{"encoder_arch": "resnet", "encoder_norm": "batchnorm", "encoder_channel_attention": "eca", "fusion_encoder_width": 256, "optimizer": "adamw", "beta2": 0.98}
Rows from block 3 of the image encoder of a small image-text matching model, named by matrix and row number. Rows with one number belong to one channel. Each number is 128 + 24 x the weight over its row's rms, rounded and kept within 0 to 255. All counts start at 0.
Before each channel's rows are labels from the 100 images, of 14976, where the channel reaches its highest value: "colour at peak" is the nearest of a few named colours to the mean colour under the peak. Only what is clearly more common there than usual is listed. The data: simulated stained blood smears. In brackets: how many of the 100.
# convs0: first 3x3 conv (encoder.blocks.3.convs.0.weight, 160x160x3x3, each kernel summed), inputs 0-79
# convs1: second 3x3 conv (encoder.blocks.3.convs.1.weight, 160x160x3x3, transposed, each kernel summed), outputs 0-79

colour at peak: pink (83)
convs0.126 [119 147  96 133 104 132 124 137 114 153 119 113 181 108 103  96 110 106 114 128 172  85 115  88 147 134  91 113 114 129 131 131 103  97 103 129 101 114 112 115 113 170  92 156 112 131 108 111 157 137 106 112 101 179 141 121 133 110 126 157 155 120 118 119 103 103 102 168 111 149 102 141  84 109 109 107 119  98 164 144]
convs1.126 [120 141 164 113 150 143 165 134 158 121 155 142 120 168 152 175 126 163 136 108 115 127 166 142 106 105 163 156 165  93 145 112 169 113 125 139 127 137 122 163 168 139 128 148 164 101 151 110 119 112 157 148 162 124 119 169 113 122 123 131 130 172 150 139 173 140 171 114 159 145 120  87 145 147 153 148 137 168 113 115]

colour at peak: grey (70)
convs0.10 [ 87 130  98 124 125 177 156 106 153 147 154 152 147 138 145 122 105 141 154 115 137 155 140 125 130 150 131 145 152 140 120  76 137  80 108 162  78 115 115 146 164 159  72 118 140 121 153  89 140 157 153 131 148 152 105 151 134  70 174 112 115 156 165 159 141 154 149 140 152 117  98 127 166 155 148 108 114 119 123 122]
convs1.10 [138  88 117 142 153 174 169 138 157 121 155 132 187 153 148 151 171 158 142 125 108 148 148 154 120 142 149 161 163 133 135 157 159 145 142 170 186 131 143 159 136 146 152 136 156 124 130 163 139 151 147 155 155 128 174 158 156 170 132 146 136 148 137 158 147 138 148 166 133 143 181 138 136 147 157 138 134 157 112 154]

colour at peak: pink (78)
convs0.78 [131  82 107 103 134 136 134 106 126  80 134 127  97 131 129 125 136 132 135  85  84 115 122 137  83 148 134 131 127 129  90 146 127 134 108 123 134 142  93 132 131  71 140  88 130 103 132 141  86 139 119 129 127  75  76 129 130 124 131  75  87 134 123 135 130 129 127 100 130  96 112  95 115 127 130 110  75 133  94  89]
convs1.78 [164 118 145 115 119 124 106 115  96 156 115 105 126 109 107 114 146 103 101 156 113 111 125 126 152 150 114 116  91 135 138 162 103 142 162 115 129  86 105 100  97 162 176 157 120 146 105 166 123 164  99 115  96 117 116 112 130 135  73 134 169 103 103  88 104 111  93 127 102 179 136 116 112  79 105 129 181 121 116 107]

colour at peak: grey (26)
convs0.3 [115 138 109 142 109 148 141 131 117 140 140 117 191  97 108 120 119 106 117 121 165  56 123  90 143 139  87 111 114 133 129 126 117  97 113 136 106 119  89 107 119 162  80 154 110 126 113 109 155 133 113 109 116 183 140 118 141 137 128 153 152 110 118 116 123 112 109 174 119 150  83 128  88 109 119 126 120  98 180 153]
convs1.3 [108 151 151 107 147 134 161 134 163 132 141 140 112 173 150 175 111 159 143 109 128 136 164 143 131 105 163 156 156  79 133 104 170 110 108 135 114 145 140 166 167 136 124 148 161 113 151 106 122 116 152 147 162 122 125 175 109  97 124 128 138 177 147 146 167 140 161 121 145 125 114  80 153 154 150 131 139 160 127 117]

colour at peak: grey (49)
convs0.47 [ 96 131  95 122 121 172 141 114 157 137 148 147 128 144 147 109 103 149 158 114 132 159 131 132 116 149 128 157 154 149 107  76 142  81 102 157  83 114 119 159 163 129  83 116 149 126 160  93 128 145 155 142 147 138 106 153 125  82 175 109 109 162 165 163 138 153 146 128 154 126 102 135 167 157 154 108 108 119 116 112]
convs1.47 [131 100 112 147 149 158 161 140 155 140 156 131 188 136 139 156 163 143 137 134 114 134 147 151 132 143 139 148 157 142 133 157 160 170 163 168 173 130 143 150 136 168 155 145 152 141 138 149 141 165 137 139 156 135 179 142 166 176 141 157 162 144 135 166 155 129 146 174 132 143 172 150 141 148 145 153 156 157 123 147]

colour at peak: white (94)
convs0.97 [117 149 113 149 101 111 101 134 103 121  92 102 146 111 107 106  98 104 104 137 168 109 103 105 138 122 105 112 104 112  92 117  96  98  80  95 121 114 141 111 111 137 111 153 110 139 101 114 159 109  98 118 101 133 137 117 127  83 106 140 138 120 101 108 106 103 109 140  99 150 106 138 105  98 100  79 128 105 154 152]
convs1.97 [142 125 183  81 156 139 140 149 151 136 157 167 119 153 157 137 153 140 148 123 107 133 156 133  87 122 137 134 142 110 187 134 150 130 164 144 150 161 114 138 144 163 141 151 147  87 163 146 135 124 152 132 144 159  94 140 106 150 134 142 133 136 152 130 147 153 156  82 187 118 138  83 158 132 149 173 141 144  95  93]

colour at peak: pink (79)
convs0.96 [133 130 113 139  95 122 102 143  97  71 103 102 118 112  94  97 127 113 103 142 156  92  90  91 139 131  99 111 114 144 114 145  97 138 110 108 159 145 116 119 108  88 148 136  95 128  99 129 137 119 100 104  98 121 142 101 127 118 108 155 155 108  99 104 107 102 108 124  98 151  91 134  96  96 103  99 118  95 146 125]
convs1.96 [114 126 181  86 158 135 146 119 153 133 142 167 115 132 161 153 132 122 160 122  94 138 157 146  96 138 130 120 148 110 137 122 150 103 135 120 123 132  99 112 164 152 120 157 148  82 165 136 121 156 158 126 154 139 106 123 126 118 137 123 132 129 159 141 159 161 156  93 185 120 107  86 167 138 143 155 149 147 113  71]

colour at peak: white (64)
convs0.132 [106 147 104 133 105 129 132 125 105 160 116 103 160 106  98 102 117 100 102 140 157  92 102  96 146 125  88 100 110 107 118 123 109  93 112 116 129 130 123 107 106 169 103 144 107 130 110 117 155 114 100 105 107 180 141 112 159  94  93 155 148 105 103 104 112 108 110 177 100 138 116 124 100 106 103  87 121  99 148 143]
convs1.132 [124 127 175 109 131 137 126 150 179 103 157 145  95 151 147 137 121 141 138  99 126 137 141 117  99 106 147 129 156 111 159 115 163 132 122 144 127 125 131 140 148 119 139 163 145  88 144 116 114  93 156 130 163  96  99 142  90 122 155 117 142 145 152 151 144 143 156  72 160 121 111  74 153 159 153 166 135 135 116  99]

colour at peak: white (94)
convs0.99 [118 144 112 147  98 100  98 131 100 100  95 101 125 102 103  93 117 100 101 125 147 101  96 105 130 116 104  97  99 124 105 117  97 113  94  87 131 111 135 100 108 123 116 143 103 138 105 125 154 118  98 100 101 113 132 103 109  98 111 133 134 106 103 106  93  99  96 127 102 149  97 136  99  99  94  88 123  99 148 144]
convs1.99 [146 133 183  58 149 143 138 121 145 148 162 167 117 151 150 147 138 138 149 114 117 127 151 127 104 137 142 139 134 117 181 126 145 115 163 143 141 177 100 132 139 168 131 151 139  88 165 128 142 128 152 141 139 165  73 148 109 142 148 148 146 140 154 118 151 159 148  76 187 121 140  73 150 136 139 173 144 136 105  70]

colour at peak: pink (87)
convs0.9 [159 135 143 144 103 109 119 137 113 126 127 105 157  91  98  92 140 101 103 135 144  95  98  97 139 131  85  94 109 129 150 136 108 144 146 121 135 136 101  99 100 135 137 126 103 124 106 123 151 128 104  91 102 164 138 101 131 138 101 151 144  95 103  99 113 106 106 146 106 143 103 133 109 107 103 158 140  92 157 141]
convs1.9 [ 99 142 152  82 149 129 138 108 136 126 122 150  91 151 156 163  98 143 142 123  99 142 146 137 118 132 141 131 127  92 111 107 136  87  93 100 114 130 154 139 173 105 118 117 136 109 148 110 108 135 157 126 146  99 121 153  93 100 121 113 116 146 155 121 158 145 162  98 163 102 116  85 157 135 131 119 151 141 124  84]

colour at peak: grey (73)
convs0.80 [ 81 131 107 131 129 170 157 112 155 149 149 150 150 138 154 125 118 140 158 126 130 152 140 131 113 155 121 137 153 141 117  79 135  80 102 167  81 105 114 151 163 151  71 129 156 121 155  94 147 164 155 132 150 153 115 147 137  89 171 119 124 144 158 157 142 154 149 142 158 123  91 127 167 160 149 114 114 127 136 126]
convs1.80 [143 109 123 144 154 163 154 137 150 122 153 126 179 158 141 153 165 167 135 141 109 148 150 149 135 131 156 169 162 120 134 159 155 161 151 167 175 130 156 160 128 139 172 140 156 137 129 146 137 146 144 156 153 115 181 162 151 170 136 160 159 162 131 153 143 131 141 167 131 137 186 151 141 142 152 150 156 154 116 146]

colour at peak: grey (98)
convs0.1 [137 132 158 118 110 105 116 141 104 150 110 101 156 102 101 116 144  93 104 133 118  86 103  96 125 125  92 100 104 101 168 133 112 149 148 104 147 143 111  96 100 154 136 123  96 128 108 135 127 120  97 107 103 161 130 100 107 152  91 157 137  93  98 103 113 102 108 141  95 120 130 122  87  94  93 156 148 107 122 121]
convs1.1 [132 130 187  96 126 154 122 124 144 109 158 150  66 128 134 109 111 129 140 146 125 176 107 113 125 106 129 120 156  84 102  90 139  93 130 132 133 140 167 113 158  79 147  91 118 118 146 126 119  89 162 114 152 103  94 115 112 119 172 106  82 117 156 130 129 138 133  80 152  57 103 121 157 150 152 118 137 113  94 103]

colour at peak: white (99)
convs0.88 [124 141 114 137  97 107  96 138 101 108  89  97 132 105  98  96 106  96 101 126 158 103  95 105 131 130 102 102 103 121 107 116  91 106  89  97 130 119 144 108 109 128 118 146 104 132 106 119 147 123  95 104  96 121 134 105 111  94 106 134 139 115 101 105  97 101 101 126  99 144 109 133 105  99  98  87 118  98 148 143]
convs1.88 [146 143 185  54 148 144 126 124 127 151 147 161  98 152 148 138 144 141 145 127 110 139 151 133 101 132 137 142 118 110 177 123 130 114 170 122 145 159 112 133 143 163 141 144 140  81 160 147 138 131 155 141 122 156  74 145  96 147 135 148 147 137 153 103 148 157 147  65 183 119 141  75 152 119 136 168 152 135 106  70]

colour at peak: pink (81)
convs0.119 [ 95 147  95 151 100 122 121 142 109 177 111 110 176  95 109  95 107  95 117 138 166  77 114  93 138 135  95 102 111 117 108 110 111  96 103 127 104 101 114  99 120 174  73 157 113 141 114 111 165 137 112  94 107 168 137 105 136  99 121 127 125 110 118 121 109 111 102 170 113 149 116 143  88 105 110 111 125  93 152 149]
convs1.119 [131 128 162 107 157 153 165 142 175 113 170 155 147 165 157 156 143 157 153 114 120 145 157 147 116 136 159 158 165 108 150 117 175 130 143 160 149 165 124 156 157 145 132 147 157 112 157 124 143 122 154 154 166 142 122 166 122 141 152 141 117 156 154 166 151 153 158 118 164 119 134 113 154 164 157 139 121 160 109 115]

colour at peak: white (67)
convs0.13 [145 147 132 141 100  84  88 149 106 111 103  95 122  99  94 101 132  98  96 144 140 108 103 105 138 113 112  96 102 126 130 123 104 145 118  92 148 119 143  91  92 117 131 138 105 139  99 132 141 110 103 106 100 119 144 104  94 130 100 154 137 100 101 100  95  94  90 116 104 148 102 141  98  99 100 134 143 102 145 142]
convs1.13 [127 138 169  41 148 129 125 104 137 151 154 170  87 146 149 152 105 134 151 116 121 126 140 141 125 115 134 139 133 105 135 117 133  76 146 130 124 171 130 123 167 144 116  95 138 104 169 103 142 107 163 137 132 159  73 133 105 132 164 136 108 129 158 123 152 153 154  87 186  94 150  81 153 140 142 126 136 136  99  69]

colour at peak: pink (85)
convs0.2 [131 154 149 138  95 134 112 166 113 174 122 106 185 125 103 107 133 116 112 135 174  94  93  98 149 122 108 121 109 115 171 118 101 113 151 118 111 135 150 119 110 208  99 151  98 141 109 115 148 128 108 119 102 175 128 136 110 139 122 148 142 123 111 110 100 103  96 146 108 143 134 143 101 110 113 158 137  97 128 142]
convs1.2 [123 141 136 129 153 171 171 141 167 109 161 152 129 157 149 168 117 163 148 125 133 122 155 150 126 114 153 160 171 111 119  99 169 123 119 175 150 137 124 158 144 127 118 149 161 110 151 108 142 121 152 151 171 139 149 152 142 130 152 157 124 162 155 163 155 148 157 148 160 111 128 117 142 164 166 114 124 150 121 146]

colour at peak: grey (79)
convs0.149 [ 88 138 105 129 128 167 152 107 155 147 144 152 145 134 149 130  97 135 157 131 140 148 137 133 119 150 117 131 156 140 119  77 136  71 108 161  83  95 102 140 165 147  67 128 149 107 158  86 146 153 155 133 147 154 121 140 133  88 174 126 121 142 156 161 147 155 156 143 158 119  99 127 171 154 143 112 124 129 133 126]
convs1.149 [146  90 113 150 154 170 153 131 156 106 153 125 176 165 136 151 169 170 137 130 102 159 144 149 119 128 159 167 165 122 139 145 158 149 139 171 182 123 158 164 125 130 160 155 149 145 134 152 146 130 144 166 159 105 169 174 166 162 124 152 158 173 136 149 145 130 141 152 129 148 177 146 141 141 150 135 131 153 113 154]

colour at peak: grey (47)
convs0.37 [ 89 131 101 110 126 177 151 110 153 144 142 151 152 134 150 130  95 131 158 127 138 150 138 129 113 159 116 136 157 136 109  81 128  81 114 161  78 114 107 138 164 155  64 113 150 105 153  96 130 167 154 118 145 153 114 136 122  93 169 114 114 135 162 164 138 149 155 128 154 125  89 129 167 158 138 111 123 121 127 110]
convs1.37 [152 100 121 152 151 167 144 129 147 123 161 134 179 156 139 143 174 167 141 134 106 152 145 154 131 141 148 166 154 127 147 155 156 150 142 165 179 136 149 158 127 145 167 144 147 138 131 151 151 142 142 160 159 127 173 162 170 174 130 155 153 153 136 153 143 133 136 170 147 133 183 152 143 141 154 144 142 155 120 154]

colour at peak: purple (36); brown (25)
convs0.141 [146 104 134 127 133 132 134 112 123  61 129 124  71 141 131 126 172 145 125  95 106 124 124 126 102 145 143 143 125 154 104 171 128 175 108 127 180 167 120 149 137  52 186  92 131 118 126 187 102 135 126 146 131  46  97 142  83 163 141 103 114 154 130 133 127 133 126  87 135 121 136 118  94 128 125 134 105 134 127 114]
convs1.141 [115 127 150  65 127 127 104 112  93 162 131 128 121 111 125 135 156 106 117 154 109 128 126 144 133 157 108 122  96 130 126 155 112 106 176 112 141 117  99  90 110 134 153 120 118 114 114 193 131 175 118 112  98 133  94 117 128 110  92 138 126  91 123  90 110 121 106 115 126 122 126  95 140  74 118 125 171 131 108  90]

colour at peak: white (73)
convs0.151 [120 153 111 145 102 112 105 143  99 117 103  98 139 109 108 108  93 100 101 143 164 109  98 107 144 123  98 105 102 108 106 109  99  99  94  93 117 105 143 106 109 131 107 141 102 134 106 106 160 108  96 107  99 140 145 109 136  81  98 145 144 112  99 103 109 101 113 157  98 143 113 140 108  98  99  91 129 106 151 151]
convs1.151 [140 113 189  79 149 128 132 151 151 120 145 163 107 143 161 133 144 137 153 121 103 141 153 132  80 114 139 131 137 104 178 125 146 127 156 139 147 142 117 127 147 158 130 158 145  79 160 143 131 113 154 133 139 139  86 128 100 143 119 133 131 124 149 124 143 157 152  65 187 118 148  81 151 129 142 168 144 139  92  90]

colour at peak: white (87)
convs0.128 [115 142 105 135  98 106  94 137  98 111  98  98 139  98 104 106 109 102 104 134 163 102  97 104 135 123  94 102 102 117 102 119 101 106  87  95 127 118 130 103 109 133 107 145  99 133 105 113 146 112  94 107  99 132 135 102 122  95 105 138 139 106 100 100 103 100 106 133 101 145  97 139 106  99  92  84 118 104 143 135]
convs1.128 [152 129 185  86 155 142 137 141 151 143 152 162 118 153 156 139 138 142 150 119  99 130 153 130 102 120 147 137 144 111 175 126 146 124 163 150 139 158 101 140 150 170 144 167 143  92 167 134 146 121 147 141 144 160  88 138 111 148 137 153 140 138 147 128 155 157 154  90 189 133 154  95 155 133 146 167 151 142 105  86]

colour at peak: white (97)
convs0.122 [116 143 112 138 104 106 104 141 105 111 105 104 139 111 105 101  95 105 106 124 156 105 102 100 139 119 107 113 103 112 109 107 101  93  82  92 121 112 160 118 106 128 109 143  98 141 110 123 155 108 102 114 105 124 134 114 126  76 101 149 145 112 103 107 101 102 108 142 102 145 125 130  95 105 104  86 122 102 151 156]
convs1.122 [132 130 192  70 143 132 127 155 133 142 143 158 117 149 154 126 151 136 143 127 102 132 150 132  94 119 140 135 116 103 191 137 134 117 167 123 149 153 125 134 143 164 141 136 149  85 157 138 131 117 158 133 119 153  82 146  85 142 131 147 131 131 152 116 146 153 144  63 178 109 146  79 154 124 146 175 147 135 112  76]

colour at peak: white (70)
convs0.127 [153 137 121 137  99 100  94 150 107 122  98  94 128  99  98  95 119  92 100 128 150 100  95 100 136 112  99  94 103 121 123 111 101 133 105  95 142 118 152  95  95 127 126 139 105 141 100 121 141 109  99 109 102 117 135 101 103 118 101 136 134 102 101 100  96  96  89 130 103 148 114 143  92  99  97 122 127  99 145 140]
convs1.127 [135 149 169  50 152 139 126 132 129 143 156 160  95 158 150 153 114 140 154 124 123 136 149 147 126 104 149 150 124  97 151 116 126  84 158 124 141 153 138 141 159 151 130 119 151  90 171 109 149  93 164 139 129 155  86 145  90 129 142 143 124 142 165 112 154 152 152  75 183 104 149  82 164 129 155 141 138 140 112  85]

colour at peak: grey (33)
convs0.26 [112  97 122 111 129 136 127 101 124  73 134 126  75 136 129 132 158 146 128 116 107  98 129 130 122 143 134 150 121 171 111 195 134 170 138 137 162 171  64 133 126  62 169  90 126 116 126 148  83 125 126 135 132  65 109 137 114 160 137 104 122 136 129 126 133 130 135  91 130 110 127 121  98 125 132 131  96 133 100  83]
convs1.26 [ 93 107 145 103 134 130 150 111 129 166 128 130 114  96 125 145 136 100 114 141  96 121 131 146 136 158  93 110 120 116 119 137 138 105 132 127 113  72  76  91 131 137 117 145 122 123 123 179  91 188 110 101 137 107 125  95 175  87 105 111 136  97 130 130 134 127 119 122 145 140 114  88 148 103 120 139 180 136 123  90]

colour at peak: grey (38)
convs0.70 [ 88 146  96 133 131 157 140 114 153 118 137 150 114 146 148 118  98 149 154 119 133 169 141 139 128 131 150 137 138 142 102  81 138  78  88 151  82 103 101 155 154 118  69 136 153 138 155  88 132 142 151 135 155 119 128 147 140  84 169 124 118 156 156 165 141 149 146 114 157 120  93 135 162 154 141 102 125 130 133 131]
convs1.70 [144  94 114 130 167 173 154 107 147 139 177 155 166 132 150 153 150 141 156 117 102 146 154 168 123 142 148 153 155 150 137 136 153 128 153 170 161 135 125 143 142 163 152 142 155 118 156 145 146 154 145 148 152 133 142 145 176 153 148 144 159 137 149 158 150 152 144 159 163 144 188 145 152 141 161 123 134 155 111 134]

colour at peak: grey (31)
convs0.34 [149 101 124 149 126 119 121 116 119  56 121 117  57 135 120 111 166 135 121 104 116 124 113 118 107 131 144 127 111 159  99 159 126 183 105 119 169 157 124 137 127  26 188 100 125 134 127 182  97 127 119 143 113  37 112 135 101 141 133 105 116 146 128 123 121 126 118 104 123 132 131 142  89 122 116 126 109 128 133 128]
convs1.34 [117 131 163  59 138 113 113 119 106 159 136 130 120 123 127 141 157 114 121 159 109 113 138 143 130 148 104 123 100 130 124 154 119  94 169 114 146 119 105  97 121 133 157 123 132 103 121 190 109 169 131 117 106 121  73 114 118 112 100 134 142  91 132  94 107 131 109 106 133 120 108  88 146  79 141 132 183 133 112  74]

colour at peak: white (88)
convs0.115 [110 131 113 147  97  98  90 129  94 108  84  94 148 105 100  92 116 104  97 120 143 121  93 110 122 122 108 105  96 102 112 125  93 105  90  83 124 125 142 116 106 126 112 136  94 140 105 131 142 101  91 106  96 121 123 107 121 106 110 121 135 114  97 105 102  97  99 135  99 141 121 133 112  94  93  94 124 102 142 146]
convs1.115 [116 124 183  89 152 135 142 147 144 148 155 169 102 133 164 125 157 126 149 122 105 116 147 129  91 120 128 116 133 119 177 132 151 127 168 160 152 163 101 130 151 180 139 172 137 107 168 152 139 132 154 117 138 156  94 133  99 139 127 147 159 128 158 136 156 163 147  75 178 107 146  81 151 134 140 167 148 137 114  93]

colour at peak: white (69)
convs0.20 [151 140 115 136  96 100  96 147 107 120  98 100 125 100  98  90 121  97 101 123 149  97  94  92 134  99 100  93  99 119 121 110 100 127 102  94 138 115 151  97 100 124 121 143 107 142 102 126 150 104 104 107  98 120 134 102 104 115 110 140 134 107 108 109  91 102  87 127 103 149 109 138  84 103  96 117 121  93 146 146]
convs1.20 [135 142 167  59 156 149 140 130 139 138 164 167 109 154 152 162 120 146 159 118 122 130 153 154 120 119 149 151 132  98 161 116 138  96 161 136 140 158 130 143 155 161 127 126 152  94 172 108 153 107 167 146 138 161  91 152  96 136 146 152 125 145 166 124 159 156 159  90 182 113 147  86 162 136 160 145 134 147 115  87]

colour at peak: grey (58)
convs0.56 [ 98 126  86 127 131 165 151 100 156 154 139 151 142 139 150 123  97 137 149 121 136 151 144 130 105 159 127 137 147 140 105  77 131  80 106 164  77 106 110 148 158 148  73 127 148 111 152  86 145 165 157 123 147 159 118 145 127  76 168 117 110 151 164 159 135 153 147 149 150 120  84 130 162 157 147 109 116 119 136 131]
convs1.56 [140  88 131 151 147 169 160 143 148 123 161 128 188 158 146 151 177 158 138 137 116 153 152 151 125 137 154 168 154 121 137 151 152 143 143 171 187 134 141 163 128 142 148 140 157 127 132 165 141 145 137 168 151 118 177 160 159 168 130 137 149 155 132 147 139 136 140 161 125 147 192 133 134 142 152 133 137 159 120 156]

colour at peak: pink (88)
convs0.7 [ 87 126  91 125 127 175 150 103 151 143 151 149 139 140 148 119  93 146 149 126 139 154 134 130 117 140 134 143 142 134 107  79 132  74 108 160  65  97  99 148 151 130  70 118 137 118 151  75 134 145 148 127 144 155 113 143 151  77 168 118 116 143 152 151 139 153 145 152 145 113  75 131 156 145 146 110 114 124 119 117]
convs1.7 [142  79  94 153 148 164 169 147 151 104 146 125 191 142 141 164 166 144 137 120 110 139 152 159 133 129 143 145 150 119 126 171 159 159 127 160 200 124 139 147 146 141 165 138 159 128 135 149 132 149 146 153 150 103 178 145 164 160 118 138 143 142 130 156 152 126 146 174 116 152 195 135 143 144 160 129 135 160 126 162]

colour at peak: pink (89)
convs0.24 [ 88 154  77 142 109 146 129 116 116 168 121 120 161 114 116 119  98 110 124 147 153  75 136  98 150 128 102 102 119 132 110 128 115  86 106 130  90  91  94 103 134 171  63 162 126 127 124 112 162 137 125 107 116 170 145 116 134 110 134 155 136 117 124 128 114 123 108 181 117 151 104 136  87 119 111 101 128 101 162 153]
convs1.24 [129 122 143 117 147 136 175 145 165 104 159 147 141 172 146 159 127 165 146  93 128 118 163 137 109 108 164 160 162  96 165 121 174 118 126 154 136 158  98 176 147 141 133 153 160 102 158 109 131 106 150 160 170 133 126 171 123 124 135 138 134 178 144 155 156 141 157 122 160 131 112  95 144 160 146 147 122 154 116 113]

colour at peak: grey (49)
convs0.49 [101 139  94 121 127 169 133 112 157 129 139 155 138 147 153 129 112 140 158 139 148 154 143 136 126 160 134 147 156 147 107  87 143  91 100 177  66 115 109 146 154 133  73 129 150 122 155  84 141 159 157 134 148 145 122 144 122  88 176 118 110 149 164 161 139 151 144 132 161 127  96 142 168 155 159 112 120 128 131 113]
convs1.49 [137 110 112 138 151 150 172 129 144 131 152 138 187 152 144 161 153 155 143 132  99 132 149 157 124 128 137 161 161 140 128 151 142 137 153 150 167 122 134 160 146 159 161 132 158 140 140 142 150 150 137 159 160 128 184 152 164 169 133 163 167 158 130 150 157 132 152 187 137 141 187 150 138 136 136 135 138 160 118 149]

colour at peak: white (80)
convs0.39 [123 144 112 143  98 111  96 136 101 117  97 100 146 105 104  99 109  97 102 137 161 107  93 105 136 131  94 105 103 124  99 113  94 104  88  95 134 117 131 106 107 133 117 150 100 133 100 113 155 120  94 107  98 132 136 103 127  94 112 138 141 111  98 107 104 100 105 139  99 151  88 138 105  96 101  83 121 103 154 148]
convs1.39 [150 133 189  77 155 137 137 142 149 132 152 165 118 153 158 142 135 144 151 123 101 134 153 135  90 125 141 139 142 112 173 123 145 123 160 144 142 154 103 138 152 161 133 159 149  82 165 137 132 131 157 143 144 154  92 140 111 151 130 144 129 134 150 126 153 159 156  78 189 125 146  85 152 131 141 170 143 147  91  83]

colour at peak: grey (95)
convs0.68 [146 133 119 135 103  90  87 147 110 100 104 100 102 101  93  98 145  97 101 136 134 101 103 103 130 118 110 101  93 130 119 131 110 156 126  91 157 135 133  96  92 109 139 132 103 136 100 140 123 110 103 107 106 106 134 100  91 132  98 141 124 100 104 103  87  98  89 115 101 142  95 135  84  99  98 134 139 102 132 129]
convs1.68 [131 135 173  41 144 118 127 111 134 162 152 170 104 143 145 156 104 124 154 122 119 131 143 134 132 109 135 129 122 101 146 122 131  75 151 116 116 175 131 123 164 143 122  91 140  98 170 106 151 108 155 125 128 163  75 132  97 121 157 137 112 124 160 117 143 156 148  79 190  93 138  88 164 138 142 141 138 128 104  65]

colour at peak: grey (44)
convs0.112 [141  77 123 107 138 139 138 110 136  81 132 135 131 126 139 127 147 125 143  90  86  94 121 136  60 156 112 129 139 128 103 154 131 139 131 122 141 132  79 135 142  87 143  93 135  74 138 144  88 144 127 116 132  98  81 127 132 146 140  72  98 133 132 138 146 136 143 120 137  85 103  88 113 139 131 114  90 139  99  95]
convs1.112 [183  98 107 129 120 128 119 106  99 126 117 104 126 128 104 144 141 130  99 137  85 141 139 133 158 132 136 145 103 133 153 161 104 139 147 131 116  74 106 124 105 163 183 166 133 154 100 152 110 145 108 136 100  78 113 134 133 130  65 119 177 121  95  86 121 102 109 141 103 189 136 127 132  81 125 118 164 142 119 123]

colour at peak: pink (82)
convs0.154 [124 141 116 158 110 134 124 136 109 144 129 114 190 105 104 112 116 106 110 137 176  85 106  97 140 144  87 107 105 119 126 127 113 105 111 122 105 127 118 110 111 165  98 155 103 129 114 110 158 131 113 101 110 177 144 111 150 122 114 143 151 108 114 113 113 116  99 177 104 163  86 140  97 109 112 116 131  99 174 155]
convs1.154 [101 157 160 108 145 135 145 119 161 133 148 149  85 162 158 166 123 154 146 114 127 143 153 133 115 111 152 141 156 114 137 129 164 121 120 127 125 138 136 162 177 121 143 143 154 109 157 116 121 126 163 126 160 121 114 164 103 110 142 130 130 177 155 155 167 147 176  97 159 128 124  88 151 155 147 147 144 149 125 106]

colour at peak: pink (86)
convs0.145 [135 143 112 153  99 120 123 137 107 144 125 113 179  97  99  90 122  98 106 135 161  94 105  92 142 133  97 106 107 122 129 133 109 121 127 112 127 130  94 106 102 149 117 155 108 134 107 117 157 123 105  95 103 172 142 108 140 120 103 155 156  98 102 103 108 103 105 167 103 158  96 143  94 105 113 131 132  88 168 149]
convs1.145 [ 99 146 159  93 138 130 151 115 155 136 133 146  96 162 149 176 103 150 140 110 111 141 153 128 110 119 145 142 148  91 119 108 157 104 117 121 118 135 139 161 174 129 123 130 150 101 150 108 105 129 152 132 161 121 115 160 104 109 133 122 122 166 145 138 169 141 172  96 162 126 119  81 156 150 141 132 150 151 120  84]